{"model": "class-conditioned image diffusion model", "optimizer": "soap", "learning_rate": 0.0023, "lr_schedule": "cosine"}
Rows from block 3, named by matrix and row number. Rows with one number belong to one neuron. Each number is 128 + 32 x the weight over its row's rms, rounded and kept within 0 to 255. All counts start at 0.
# fc1: MLP up (model.blocks.3.mlp.fc1.weight, 1536x256), inputs 128-255
# fc2: MLP down (model.blocks.3.mlp.fc2.weight, 256x1536, transposed), outputs 128-255
fc1.1318 [157 168 130 126 143 124 174 123 115  62 101 151 205 142 191  75 110 159 155 167  62 127  97 201 143  84 134 214  89 124 141 159 130 147  80 120 138 101 167 140 164 180 109  47 191 135 172 140 125 135 132  84 181 146 140 132 143 134 114 143 112  57 116 108  83 197 104 142 101 176 122 151 134 100 114 124 139 112  79 104  48 119 110 120 150 127 143 158 126  92  98 112 110 167 114 140 142 163 117 129 131 151 109 108  68 109 116 127 201 184 133 155  90 172 104 109 164 100 108 165 106 103 148 138 124 136 169  84]
fc2.1318 [137 182 120 127  95 106 121  97 141 118  86 104 119  77 141 131 137 137 106 175 130  55 134 105 117 180 120 154  96  95  97 171 160 184 117 141  54 142 120 111 132  13  91 110 141  56 113 132 116 144 117 118 115 141 141 143  70 130  95 129 102 182 119 146  76  89 157 125 110 121 172 128 126 116 155 130 119 156 183 122  90 161  98 144 150 126 165  98 102 128 127 188 137 217 119 158 157  86 156 164 144 166  83  86 135 141 120 109  52  92  72 179 186  74 122 153 201 125 116 101 121 134 112 137 138 151 133  81]
fc1.1319 [170  87 125 211 128  61 172 115 128 136 124 149 100 148 158 163 135 144 141 125 127 138 183 160 134 133 147 105  91 147 134 135  70  70 124  66 108 120  94 136 120 143 122 109 134 116 132 176 134 124 153 108 102 129  90 140 114 133 152 123 120 180 152 115  98 114 129 146 124 110 114 111 162 140 119 163 116 125 102 105  80 157 200  91 118 117  89  96 158  85 136 144 128 173 148 129 116 146 114 125 164 123 125 161 115 144 209 152  92 132 128 159 139 145 109 144 127 255  78 124 116 120 122 129 109 153 123 149]
fc2.1319 [124 135 122  17 108 195 134 109 136 112 114 110  73 108 111 168 165 157 153 108  89  95 125 141 131  93 119 145 172 159 154 144 169 141 120 190 147 116 136 107 161 110 131 137 111 131  84 113 114  99 104 114 157 153 159 129 140 102 142  90 137  52  99 160 147 115  67 105 138 118 132  94  76 186 144 115 135 162  24 152 117 122 246 126 103 102  96 140 113 171 171 140 162 178 106 126 130 124 165 172  67 123 170 172 123 124  41 142  71 119 103 101 144 143 142 102 127  40 104 117 120 110 112 142 134 122  89 122]
fc1.1320 [140 113 110 127 153 144 109 154 180 190 142 161 180 123 117 119  70 180 106  96 168 100 132 116 187  88  84 119 128 178 140 200 120 142 118 147  94 160  89 104 149 174 108 195 146 147 144  99 121 154 128 126 162 167  97 121 158 156 128 141 122  95 152 102 115  57 110 158 143 136 155 118  89 121 191 125 111 169 142 129 112 134 140 150 146 163 118 143 155 197 144 164 151 168 131 137 145 112 189 121 121  98  95  67  97 140 110 167 155 116 140 136 204  68 124 123 100 144 119 107 108  93  77 112 138 125 111 204]
fc2.1320 [ 90 114 158 117 109 142 150  89 146 151 137 131 142 130 131 121 211 126 133 103 146 104 128  65 156 112 109 119 136 182 143 161 164 106  88 104 108 121 112 182  90  61 178 163 158 155 131  59 130 165 166 125 105  92 131 135 114 156 138 130 101 126 129 150 110 131 158 119 130 177 158  90 171  57 200 118 121 105 106  77 127  89 135 123 127 105 114 120 153 168 149 108  73 142 115 139 134 124 146 115 158 105 165 172 142 128 114  91  98 127 154 154 159  85 119 182  84 168 136  80 153 135 194 101 122 122 171 149]
fc1.1321 [114 143 108 112 134  85  87 153  87 187 145 105 151 117  97 123 156 104 155 172 123 146 140 157 132  76 113 126 113 128 133 179 100 120 153 121 206 158 119 158 144 143  75 144 160 145  46 144 114 140 120 140 146 159 157  73 111 146 126 142 153 120 115 109  82  73  95 135 141 160 105  79  80 103 171  77  47 113 128  75 180 174 121 129 170  88  75 163 112 122 112 132 139  97 131  95 103 121 139 119  20 147  67 105 123 139 123 144 180 135 134 113 170  54 128 150 124 131 128 126 112  89  78 147 139 179  87 150]
fc2.1321 [148 149 129 143  67 128 107 121 132 186  64 131 162 127  22 116 183 146 134 145 115 145 133  60 115 125 111  96  86 205 166 135 113 106  82 123  15  34 115 118 128  77 122 139 151 130 169 167 171  39 116 113 106 140 101 126 152 190 119  82 132 127 131 183 177 167  96 116 144 124 174 138 176 140 159  98 169 125 111 107 105 119 133  97 114 108 139 169 109 117 105 157 142  95 127 173 123 157  75  99 198 148  82 169  99 119  99 114 162 114 158 134 145 129 137 147 166  92 194 124  91 140 115 153 102 139 107 130]
fc1.1322 [ 46 164  97 159 111 120  90 104 125 139 161 227 144 105 147 128 135 109 117 194 114 109 215 127 133 114  97 155 186 118 119 140 195 113 141 153 130 158 165 136 138 137 134 114 117 133 146 143 125 124 204 117 140 114 116 118 142 105 107 105 108  98 132 109  74 100  54  78 112 100 120 104 147 132 149 174 123 144 143 130  67 131 113 126 144 109 115 126 141  74 118  84 159 255 116 117  98 194 135 113 113 129 152 158 127 144 192 133 174 127 112 134 144 115 163 122 102 143 167 113   3  91 132  99  59 149 141 142]
fc2.1322 [ 49 143 163 141  80 154  67 124 192 128 116  38 155  41 118  57 165  96 145 103 172 111  63 119 121 148  62 108 150 114 148 123  88 113 136 139  98 182 159 135 137  95 172 100 113 115 110 119 138 139 130 133  98 104 152 146  64 113 181 153 130 162 133  92 133 135 145 132 123  72 116 165 159 160 112  75 116 113 129 128 124 189 111 123 107 157 144 130  64 157 131 105 145 230 112 118 104 145 171 194 141 125 207 198 148  96  65  87 155 128 147 162 117 141 148 120  88  76 168 122 172 113 108 116  95 126  81  87]
fc1.1323 [174 120 100 108  85 141 143 130 141 174 115 187 137 140 139 130 172  66 117 146 132 118 146 169 121 137  89 158 116  67 111 113 131  88 176 147 136 130  85 139 107 110 151 123 118 142 156 142 144 128 201 162 118 124  97 124 198 166 107 123 148 124 155 167  83 121 116 169 103 184 136  84 135  84 147  99 127 119 103  82  68 114  92 189 135 151 162 115 165  85 162 139 101 126 126 130 165 107 148 123 139 122 108  92 126 141 154 138 139 172  95 136 164  72 140 114 111 179 171 155  61 132 142 150 154 146  89 131]
fc2.1323 [126 118 109 128 160 139 100 135 166  84 123  65 139 119  93  86  97 187  71 122 146 140  99 120 121 175  89  97 158 117 101 169 150 144 227 117 159 142 104  86 122 169 114 153 150 109 145  63  75 112  71 156 120 144 110 143 119 175 147 155 158 117 169 122 104 117  84  89  89 231 109  87 136 105  69  94  88 132 155 166 120 145 131 153 120 138 106 114  97 123  85  85 149 122 167 133 144 143 140 135 117  88 128 102 159 152 146 181 135  93  95 212  68 114 102 125 155 108 166 105 119 119 102 120 118 168 125 111]
fc1.1324 [ 99 117 154  89 123 160  95 128 129 102 171  67 127 158  56 159 122 135 122 104 111 100 215 131 114 160 132 112 116 106 108 121 153 139 128 197 145 125 156 121 140 120 131  92 141 138 134 250 137 126 128 121 134 131 181  95 122 128 120 110 124   0 133 159 168 126 255 149 138 108 141  91 127 153 147 126 113 117 114 139 192 107  16 106  96 120 117 105 147 126 137 107  99 158 108 117 136  82 120 106 121 117 138 141 120 132  98 129 103  85  94 143 118 145 118 121  99 150 253 108  71 133 129 124 215 120 139 146]
fc2.1324 [ 65 139  97 144 152 122 112 134 105 130 122 209 124 188 139 154 133 154 110 184 104 121  49 128  92 136 149 181  96 117 195 140  92 117 171  42 116 131 140 104 127 168 131 117 127 164 114  87 117 137 157 132 141 114  98 164 124 163 138  90 141 228 102 110 115 106   0 141  91 109 110 129 117 150 154 126 156 121 144  94 146 146   6 130  78 173 166 174 124 151 127  97 145 137 153 133 125 138 118 147 112 109 156  93 107 155 130 103 130 188 150 161 105 170 141 136  73  98 179 157 169 137 103 113 111 116 105 168]
fc1.1325 [140  76  95 142 119 126 158 100 139 206 123 129  82 113 107 146 187 116 106 137 116 136  89 100 184 133 167 152 154 118 121 254 115 155  84 109 105  46 142  57 148 180 100 132  72 144  77  89 112 108 109  95 135  75 150 104  92 132 124 119 185 121 193 180 128 155 168 138 112 127 163 136 132 136 114 152 136 153 144  99 133 136 119  96 120 166 151 144 106 106 141 141 121 131 135 110 125 135 175 111 108 119  98 144  99 122 127 114 129 134  90 115 173 216 155 111 105 141 134 151 138 135  55  83 106 143 101 107]
fc2.1325 [137 136 148 118 164 123 139 157 122 119 161 113 101 121  90 119 104 144 108 121 142 142 125  58 165 215 141 145 122 137 127 245  94  90 146 126 146  90  97 124 153 156 144  57 144 102 164 158 225  45 196 196 106 135 116 121  89 103 145 140 164 141 122 103 143 117 130 188 124 179 111 113 130 131 117 137 159 179 127 141 155 158 127 109 140  85 108 139 152  90 118 109 124 124 133 117 142 133 157 165 161 127 169 103 103  85 123 145 147 134 129 137 171 115 104  63 127 120 144  57 123  92 115 116 126  87  88 122]
fc1.1326 [135 130 128 114 124 134  45 122 129 113 181 215 103 132 169 123 140  63 141 125 128 147 176 147 143 118 154 215 117 112 170 137  94 100 135  87 113 106 120 139 114 113 151  76  95 118 132 158 125 141 159 142 182 124  89 162 124 124 141 121 153  97 117 158  92 160  15 127 173 128 125 178 114 128  79 160 157 107 127 136 128  68 215 129  82 109 191 170 135 134 143 170  86 174 158 103 143 165 122 153 147 139 135 100 132 116 215 174 167 169 139  98 163 151 136 140 125  85  59  94  98 125 126 174 126 146 122 126]
fc2.1326 [125 114  95 101 141 113  56 150 112 113 121  12 125  92  94 198  69 156 165 141 100 103 139  97 113 129 114  97 123 108 111 147 104  32 104 160 168 101 113 115 104 164 163 144 104 108 146 103 122 130 130 146 154 178 137  95  93 114 132 135 146 160 104 177 133 118 212 154 177 117 126 139 164 121 167  80 113 116 114 126 161  81 173  70 108 128 165 120 137 135 118 118 177 189 131 128 109 137 155 104 101  93 131 157  54 112  79  83 147  81 160 148 141 104 100 177  83 185  88 174 141 121  70 160 150  74 159 150]
fc1.1327 [215 128 165 130 120 102 173 135 140 129  89 148  76 151  57 115 110 136  95 132  99 120 220  88 141 144 133 112 136 158 146 118  80 135 152  68 130  88 132 123 140 123  98  95 141 162 102  83 120  98 141 148 110  96  55 158 137 145 107 132 121 198 124  91 131  92 147 116 153 117 120 120 137 148 151 100 121 127 126 120  91 141 239 122 149 138  45  63 159 121  98  74 129 141 175 117 112 164 113 123 113 114 108 146 124 153 117 170 124 131 122 120 119 121 165 160 128 110  41  85 139 135 127  87 158 107 117  94]
fc2.1327 [175 121  42 141  98 130 152 118 153 101 140 111 143  69 124 148 165  98 164 226 113  93  60 144  70  91 126 171  94 123  75 117 169 154 142 182 148  75 111 134 160 114 116 149 115 118 105 182 138 116  94 169 112 130 109 106  81 128 140  81  75  28 167 128 119 169 122 116  75 154 195 131 117 104  99 130  65 110 155 124  85 151 209 147 145 144 118 145 152 115 162  87 102 112  87  87 121  82  70  94 148 120 119 145  77 128 166 147 157 146 125 143  84 138 124 179  81 141  70 146  97 126 112 178 120 176  79  64]
fc1.1328 [126 196  93 104 126  54  95 122 112 120 206 146 115 105 141 162 132 104 153  93 121 137  14 115 105 130 122 150 121 150 101 135 145  87 129 147 128 129 110 126 159 106 131 150 142 115 150  65 125 123 146 142 118 107 162  94 132 136 120 106 138  46 131 164 113 128 112 156 137 112 109 102 117 139 101 125 109 148 144 123 223  44 106 154 138 136 193 235 128 139 136 110 154 114 109 122 149 157 126 148 149 119 127 145 113 133 193 128 115  96 141 116 115 118 158 129 154 186 171 109 170 105 110 137 139 165 115 137]
fc2.1328 [120 152 174 145 127 226  64 116  88 123 194 112  97 114 153  25 122 152 143 173 177 132 199 126 149 163  95 106 141 141  95 106  87 115 194 109 141  67  88 108  77 174 142 158 127 150  96 115 108 100 112 185 118 120  76 154  64 137 147 144 127 242 141 146  92 120 164 108 160 120 118 141 120 155 114 125 132  85 167 124 160  84 117 134 133  97 130  72  95 145 113 168  89 146 152 153 116 124 120 146 104 123  96 125 133  90  85 127 103 137 178 191 121 110 139 141 138  85 129 108 114 100 142 109 141 100  94 157]
fc1.1329 [165  96 138 164  92 109 104 168 121 105 139  76 160 146 194 144 122 110 101 103 146 160 143 121 149 105 130  95 129  60 163 132 116 120 113 128 154  93  45 120 103 142 140 161 130 209 107  91 113 172 127 119 106 158  53 139 140 141 122  98 122 170 129 102  98 143 134  91 145 114  75 141 117 130 113 101 168 122 161 136 153 106  80 103 140 133 134 242 118  90 159 184  65  31 189 151  95  76 144 130 109 106 133  98 147 174 108  99 160 113 109 105 146  83 136 140 117  72 128 135 184 139 108 120 115 130 117  91]
fc2.1329 [127 122  92 103 171 159  79  92 111 128 143 181 119  94  68  95 163 139 109 151 147  94 153 153 105 200  81 151  74 138 121 136 165  82 167 150 121  57 110 169 110  92 160 112  88  25 114  70  97 197  83 130 149 156 113 136 110 133 141 172 156 111 153 145 104 127 139 160  93 156 178 132 134 113 105 104  79 132  70 117 135 175 102 128 212 146 104  66 140 136 106  94 150  88 171 138  80 121 120 132 120 124 113  84  74 192 195 133 111  69 100 112 126 154  44 178  87 132 159 175 139 124  63 169 136  94 138  92]
fc1.1330 [ 88 141 106 162 106 157 100 138 140 148 194 116 107 112 114 114 133 173 145 176  95 160 119 153 141 170 127 117 118 125 131 102 109 120  70  92 148 149 110 117 156 140  96  89 119 123 147 131 135  98  62 137 139  68 116  84 123 149  68 192 169  64 173 107 167 133 102 169 167 104 164  77  94 128 118 106  82  92 112 134  68  89 105 133 124 155 164 144 125  97 126 198 171 128 133  98 136 168 147 155  98 135 128 147 104  91 170 135  93 145 154 152 111 184  62 151  74 121 126 142 143 144 191 117 129 125 134 146]
fc2.1330 [107 171  81  84 183  75 123 147 108  73 121  68 136  66 158 165 123 166 154 101 144 119 130 167 154 162 131  95 114 118 145 107  82 145 137 161  62 121 143 102 149 150  94  88  80 130 122 167  92  96 160 103 117 139  90 125 172 118 122 131 108 125 149 125 145 160 152  32  75 120 116 119 153 125 131 143 193 134 134 149  47 160  63 120 131 142 117 129 161 110 139 146 101  91 174 135 124 110 152 167 120 147 117 142 194 159  85 136  96  88 137 140 149 134  64 168  90 123 124 135 131 141 111 137 146 157 151 133]
fc1.1331 [ 94 126 134 180 143 106 138 153 130 112 195 144 183 162 120 110 110 172 154  90  97 123 168 141 124 128 133 224 148 111 129  98 219 130 126 104 120 107 103 137 141 118 145  79 129 147 137  63 126 133 133 114 123 134 193 111 124 153 167 150  80 140 104 109  75 120 121 115 125 128  90 117 149 151 131 127 115 181 152 158 136 124  70 142 134 109 123 141 152 137 132 176 121  84 113 111  18 125 123 137 118 106 126 158 108 108 107 150 116 107 158 159 107 131 111 143  80  83 106 131 128 149 144 162 108 134 148 158]
fc2.1331 [115 147 223  92 124 159 132 105 113 133 190  75 130 202 103 141 127 158 180 173 130 106  98  93 115 129  89  81 120  91 146 105  55 114 127 176 139  90 133 125 112 122 175 110 179  90 126 110 151 121 132 165 173 108  86 125 160 160 132 131 101  98 118 143  73 150  82 155 125 100 140 141 107 126 163 161 139 107  92  87 157  92  65 107 133  86 139  90 147 129 131 177 181 112 113  75  38 150 178 151 150  58 156 156  65 107 142 170 121 181 182 178 150 153 147 147 100 178  99  84 144  94 124 126 139 122 141 145]
fc1.1332 [111  86 140 109 133 167 169 129 127 121 102 152 136 112  66 154 106 114 102 128  88 115 141 202 129 138 162 147 210 125 134 122 125 181 139  89 149 127 146 111 142 120 163 125 157 128 164 152 130 103 116 146 169 104  71  78 131 125  70 123 139  84 120 208 112 120  95 238 144 128 146  41 114 167 115 118 129 193 148 159 128 174 233 158 144 113 156 111 119  88 179 125 128 133 155 150 165 133 115 133 119  83 158 124 118 121  94 163 142 223 135  94 166 109  98 171 128 133 103  91  51 107 164 162  91  98  84 122]
fc2.1332 [108 140 103 191 157 115 167 122 105 144 131 101 118 117 139 222 140 123 151 127 122 111 161 109 146 114 101 147 100 112 121 125  98  85 110 195 152 152 143 145 130 118 133 149 124 133 170  96 120  94 130 139 125 102 149 159 135 129  86 157 146 162  99 139 104 119 135 140 146 105  69 100 144 113 119 143  85  63  59 106 146 124 147  84 157 133 169 178 192 116 173  97 111 146 192 134 177 153 115 128 169  97 150 170 127 134 152 127 114  16  79 166 119 145  98 196 126 101  84 141 166 151 148  84 207 154 142 112]
fc1.1333 [136 140 144 107 143  71 132 108 140 114 181 105  87 100 113 197  76 201 153  95  75 141 147 117 139 134 102 138 141 125 138 127 108  92 153  93 165 104  83 136 118 109 141 127 129 155 104  83 149 116  92  92 135 158 165 120 112 146  84 124 154 110 156 139 117 148 173  90 141  77 106  86 120 149 162  84 127 125 159 151 152  73 159  92 162 147 138  58 165 169 156 134 142 132 114 178 101 135 158 170 109 109 144 153 101 150 228 137 145 203 126 101  88 108 206 117  71 150  81 129 165 133  89 123 193  97 127 113]
fc2.1333 [105 136 106 178 121 163  75 208 140 151 112 117  54 111 178 165 195  87 115 186 181 107 101 121 122 173 162 114  75  79  86 127  94 156 125 170  74  68 159 143  90 153 167 132 128 165 143  95 103 126  75  75  99  73 112 144 156 141  99 139 163 167 158 167 118  77 125  97 138 126 127 130 146  91 103 182 164 124 148  78 140 129 167 178 156 147  70 163 149 125  87 119  69 168 151 158  70 194 121 157 174  90  93 117 148 100  65 120 143  79 123 132 128 126 220 132 114  99  99  94 127  92  93  80 140 147 164  86]
fc1.1334 [ 54 133 130 165  99 166  99 133 121 120 177 110 103 136 113 100 122 163  89 104 121 114 107 162 142 121 132 168 191  87 162 135 157 165 122  55  96 141 109 104 129 130 147  88  90 157 144 122 134 106 172 107 160 106  88 133 112 152 138 122 153  25 132  94 130 151  90 122  98 136 132  85 141 130 146 144 123 125 144 134 119 153 136 126 165 108 178 120 114 113 138 114 115 157  97 122 174 165 133 117 133 153 163 156 149 141 128  97 152  10 155 110 145 126 174 141 130 169 150 116 148 111 110 137  24 139 101 135]
fc2.1334 [ 45  92 145  43 138 111 112 124 107 106 150 131 155  93 138 159 163 133  99 115 132 101 152 107 142 137  83  95 130 135 139 138 102  99 129 193 187 141 103 133  96 148 165 109 121 139 121 119 174 123 168  97 132 124 127 122 134 128 100 121 106 233 125 217 135 134 154 147 127 129 134 196 201 123 173 167 165 153 118 123 141 147 100 131 139  79 160 133 156 107 132 132 143 150 156 143 194 123 117 114 111 116 148 159  93 141 143  90 184 232  84 111  84 103 119 137 104 115 115  96 141 143  38 139 156  79 153  92]
fc1.1335 [155 113 156 141 124 115 118 171 100  96 103  85 101 151  93 155 116  55 125 189  89 109 154  89 153 164 138  75  73 122  95 113 106 132  82 122 127 139 129 111 129 173 118 191 162 108 130 151 114 134 149 107 134 131 107  70 169 168 126 134 178  29 101 139  44 137 130 153 142 118 116  69 157 116 171  80  98 110 126  75 137 126 174 121 142 136  34 150 127  84 124 170 137 146 140 114 118 174 129 151 131 126 178 117 120 134 143 100 104 159 175 128 133 129 113 144 163 217 190 160  81 142 115  78  83 140 177 136]
fc2.1335 [169 114 134 102  74 139 114  82 145 173 117 169  76 139 113  93 167 127 118  77 120 133 142 128 129 114 135  97 118 104  64 102 129 165 137 137 106 148  79 110 145  95 154 159 110 178 151 137 110 164 107 135  86 137  73 164  87 157 115 142 162 187 154 145 138  99  91 126 103 156 142  91 145  66 133  74 147 174 121 175 120 130 161 135  62 184 115 145 138 120 100 167 105 124 175  87 133 162 129  86 143  74 132 135 127  57 145 141  79  48 139 141 110 124 107 129 118  93 135 118 179 128 141 130 116 150 129 111]
fc1.1336 [142  88 151  75 158  27 138 102 141 108 173 146 131  91 103 114 149  98 127 114 104  97  29 123 124 130 123 170 143 127 117 151 145 124 107 190 130 152 178 139 155 119 125 146 133 114 113  87 126 156 160 123 112 122 106 167 129 125 113 117 148 207 133 149 199 157 112 190 141 119 112 141  83 136 118 136 139 116 121 152 121  99  65 151  93 141 105 161  93 134 134 191 100 128 104 125 138 116 126 126 142 137 124 131 111 126 162  99  76 160 110 179 115 139 124 143 133  35  71 120 131 183 109 127 163 116 151 128]
fc2.1336 [177  91 168 200  97 235 160 127 142 104  97  49 121 189 138 150 157 164 141 152 138 155 205 108 147  95 137 113 133 120  85 138  91  77 123  71 124 192 114 175 138 143  77 140 131 128  95 143 164 161 138 146 172 117 175  81 117 116 120 162 120  30 124 141 194 116 105 107 139  82 111 154 108 149 129  97 140  88 113  77 134  92  65 132 120  91 139  79 206 112  80 135 144 114 157 114  95 133 142 129  82 151  79 146 171 102 110 147 103 103 124 170 149 150 164  99 127 184 101 140 123 112 113 141 114 137 179 138]
fc1.1337 [ 84 124 137 161 113 141  66 141 111 124 175  37  54  97  97 137 116 208 120 126 125 112 241 112 139 134 138 104 187 135 121 112 115 104 123  74 131 116 156 109 123 105 109 104 114  95 150 186 137 128 115 144 100 129 138  94 116 109 128  86 110  22 112 111 185 110 127 140 120 155 131  80 146 121 156 144 117 123  93 107 111 180  74 111 125 127  81 154 124 150 116 102 139 188 109 110 217 114 148  94 149 131 116 131 140 139 140 111 100  58 134 149 145 157 224 122 116  98 116  93 143  97 130 100  53  99 118 122]
fc2.1337 [105 172 136  96 117 121  68 110 161 120  76 194 174 157 123 210 184  68 124 102 105 136  52 147 101 139 108 152 132 125 156 109 126 147 140 180 133 137 151 110 143 145 112 134 138 177 164 101 152 111 141 116 112 146 126 121 164 120 109 117 134 180 124 119 161 121  85 140  72 179  97 136 170  87 179 129 148 106  90 154 147 188  84 160 241 120  82 120  92 145  97  92 160 173 115  92 206 157 178 136  97 161 144 118 170 100 160 105 143 168  88  79 103 112 196 128 106 120 155 134 124 111  81 131  94  98  93  90]
fc1.1338 [158 111 105 120 144 144 132 102 135 128 201 224 165 116  82 146 122 141 111  84 154 116 100 114 128 130 128 199 148 134 128 120 163  27 144 179 133 133  60 139 146 117 124 100 104 175 157 136 133 124  81 138 127 139 245  27 147 175 102  76 135  60 152 146  64 147 180 127 123 134  98 116 129 113 124 143 119 102  87 116 183  62 145 117  83  96 137 121 119 144 120 153 134 120 126 129 129  72 120 151 105 141  98 113 144  99 136 143 130  67 118 130 105 123  94 128 175 226  98 117 119 140 132 137 178 141 128 142]
fc2.1338 [ 87 119 176 128 139 102 127 165 137 131 157  66 152 159 144  77 172 147 105 153 114 127 151 108 133 102 123  81 100 125 156 141 119  54 140  86  93 111 125  92 140 146 140 109 121  62  98 128 152 108 159 107 112 131 108 254  98 165 152 172 108 202  85 171 122 151  92 140 119 105 158  83 128 103 114 162 172 140 176  93 150  43 182  87 165  96 102 180 141 150 149 168 120 176 108 142 123  97 141 128 102 173  84 113 132 145  94 116 132 194 151 113 178 132 130 160 136  65 130 123 138  84 117 126  98 133 149 130]
fc1.1339 [189  76 126 205 159 151 115 139 113 129 137  63 177 159 242 141 127 138 118 158 148 100 130 112 136 113 147 139 108 133 134 107 137 143 142 118 162 106 133 141 101 127 131  46 150 116 134 172 120 126  55 139 144 135 202 193 111 153  94 163 137   0 117 109 123 129  96 114 167 150 113  12 149 155  93 163 103 120 138 132 170 138 112 154 117 132 186 162 132 140 169  88 136  44 122 132 113  96 113 156 134 128  88 174 123 147 151 137 129 138 133 134  91 127 128 155 120  67  69 104 180 157 126 145  87 149 101 155]
fc2.1339 [200 141 207  17  92  51 100 126 169 135 128 158 115 128  76 196 112  91  90  76 126 107 137 132 102 136 128 106 159 109  82 148 116 102 107 142 102  85 132 132 100  77 152 149 194 147 176 114  90 114 107 120 104 124  69  46 151 127 156 150 136 243 162 130 134 153 108 143 122 132 145 107 117 142 128 194 150 142 134  83 142 137 103 116 130 152 161 129 111 162 156 103 169  63 102  97 125 142 140  98 127 143 145 138 126 147 120 115 131  80 139 124 122 170 138 140 114 178  69 125 109  93 159 118 137 153 123 173]
fc1.1340 [151 152 182 130 124 175  98 128 131 115 135  98  98 186  61 105  72 144 133 196 124 144 113  82 107 213 136  86 172 147 151 150  82 125 153 132 165 189 200  62 118  90 138 142 130 147 165  99 134 127 136 138 131 141 124 145  62 120 134 110 160 123 173  84  61 159  84  95 213 125 145 106 114 144  65 134 139 145 167 116  38 116 148 138  97 163  88  89 112 123  92  59  69 164 145 127 133 169 208  88 131 142 145 119 135  76 124 101  98  97 133  96 112 157 106 159 174 143 161 167 107 113 105 105  86 116 138 133]
fc2.1340 [145 111 137 178 154 135 157 140 133 135  75 151 107 139  83 150  76  87 115  50 123 134 127 147 110 136 130  93 117  49 183  75 192 121 160 150  89 163 126 145  71 137 124  90 102 173 122  88 146 132  84  70 110 116 107 104 143 160 113  86 161 152 119  91 129 133  91 133  88 120  81 182 135 137 157 137  97 111 163 115 109  72 137 126  82 123 103  85 165 173 154 107 121 112  93 109 138 145 116 139 116 100 106  99  90 131 133 123  95 189 164 144 137 117 128  92 179 115 166 206  91 114 147 116 133 131 167  70]
fc1.1341 [177 130 136 135 118 131  99 121 122 124 155 246  42 128  93 122 127 126 130 134  99 108 158 159 112 127 126  92  93 128 119 134 108 165 133 255 124  83 156 133 126 147 127 185 112 105 144 158 134 145 121 125 139 130 168 139 156 138 110 127 111  75 121 111  79 132 120 126 112 152 106 127 111 141 149 190 100 119 131 115 183 112 130  98  99 108 115 124 157  62 128 112 143 110 138 121  94 124 125 129 127 128 120 143 123 107  48 112 118 170 148  89 118 140 107 146 132 137 132  89 138  96 123 127 164 138 116 148]
fc2.1341 [147 110 149 112 123 118 106 111 150 123 138  54  88 124 126 149 152 119 169 145 148 129  78 118 121 122 126 147  80 142 113 146 145 139 118   1 134  24 121 154 144 115 193 135 151 142 134 115 107 131 129  84 105  97 109 126  95 142 105 113 134 148 147  63 106 125 135 120 135 131 134 153 159  82  89 102 139 114 137  80 184 111 141 121  74 116 133 110 149 159 132 116 160 100 161  81 111 125 147 124 130 120 145 148 116 102 157 112 176  80 146  91  98 149 121 146 107 138 135 144 119 142 128 136 127  54 172 153]
fc1.1342 [ 85 122 115 164 103 135 104 143 123 146 142 150 138 126  75 137  94 225 113 168 100 123 126 116 129 132 123 114 160 154 143 119 186 107 145 139 153  92  84 140 124 121 102 136 116 128 139 185 121 100  35 121 124 121 247 131 118 169  93  98 151 127 111  93 152 148 100  90 122 134 122  80 101 109 141 142 115 146 102 115  97  77  57 153 172 140  90 138 117 113 160 119 138  83 128 131  59 131 108 170  84 135 111 191 165 151 198 152 127 251 124 107 117 116 208 135 125 130  44  93 196 133 117 139 122  92 172 141]
fc2.1342 [121 137 148 119 106 121  97 113 118 106 112 137 123 145 145 164 105 157 123  67 114 114  82 188 143 107 100 191  89 110 176 123  95 138  99 185  82 123 176 162  83 106  67 129 149  99 154  66 103  44 113 116  39 130  51 114 132 161 142 161 102 162 121 112 139 111 115 209 136  91 157 126 114 161  98 209 141 142 202 161  99  48 121 128 159  72 112 137 141  98 134 139 102 109 164 113  16 168 124 102 159 151 120 161 124 121 122 107 115 100 181 118 140  80 165 171 152 135  97  60 117  80 140 145  85 129 127 155]
fc1.1343 [111 127 141 136 100 157 145  90 120  97 141 126 175  99 148 169 143 175 158 178  73 151  82 165 142 183 139 209 102  93 119 117 182 100 173 154 113 121 106 163 137 139 123  91  75  89 148 121 126 115  70 134 159 117 154 190 162 102  68 182 117 123 143  95 194 165  95  96 167 149 175 182 101 118 127 123 149 144 163 144 151  92 175 131 144 145 129  40 109 150 154 130 145 223 128  96 187 117 121 151  83 123 201 162 146 114  63 135 133 135 157 145 140 124 124 133 120 123 102 156 121 138 161 166 107 159 142  90]
fc2.1343 [110 109 128 119 150  88 134  92  77 117  86 150 138 151 160 141 100 103 120  83 140 136 125  87 132 148 122  74 163  86 120 106  82 131 184 124 124 112 188 154 127 129 106 103  68 144  77 118  41 125 135 113  89 106 156 109 141 100 188  59  93  89 126 154 182 134 127 161 160 144  94 215 149 110 126 172 163  92 150 115 175 134 159 124 135  95 118 211 152 144 141 119 140 181 130  92 175 154  75 128 173 164 105 142 156 116  74 129 107 123 106 164 103 186  81 121  88 115 112 179 134 173 133 152 133 116 133 111]
fc1.1344 [219  89 124 160 156  97 190 109 124 127 143 132 174 143 195 126 124 147 140 201  76  72  90 146 149 108 180 150 152 134 101  79 182  80 154 100 136 133 106 138 129 138 125  80 123 122 125 137 138 104 158 105 129 135 130 105 116 168 158 178 171  94 130  99  70 152 164  78 140 120 116  75 145 138  70 162 101 123 132 119 111 160 116 116 143  91 156 188 136  84 116  69 120 137  94 138 149 113 140 174 124 121 112 187 116 150 210  68 150 177 153 123  78 184  76 155 112 107 109 132 146 121 129 183 112 130 114 105]
fc2.1344 [154 104 124  97  83 126 140 115 106 105  76  77  76 131 107 165 182 134 145  47 140 134 201 101 145 117 104 149 102 151 150 120  57 105 144  85 137 150 116 147 161  65 141 132 158 163 139 148 127  83 101 114 128 100 140 139 121 161 160  83 175 163 148 112  89 116  82 143 193 115 102 135 173 105 194  93 108 123 117 122  96 208 134 184 126 124 196 114 180 137 139 105 178 167 133  66 163 112  98 111 144 125 156 163 144 123  79 162 156  72 157 111 152 123 103 119  94 149 143 122 121  95 104  67 146  53  74 114]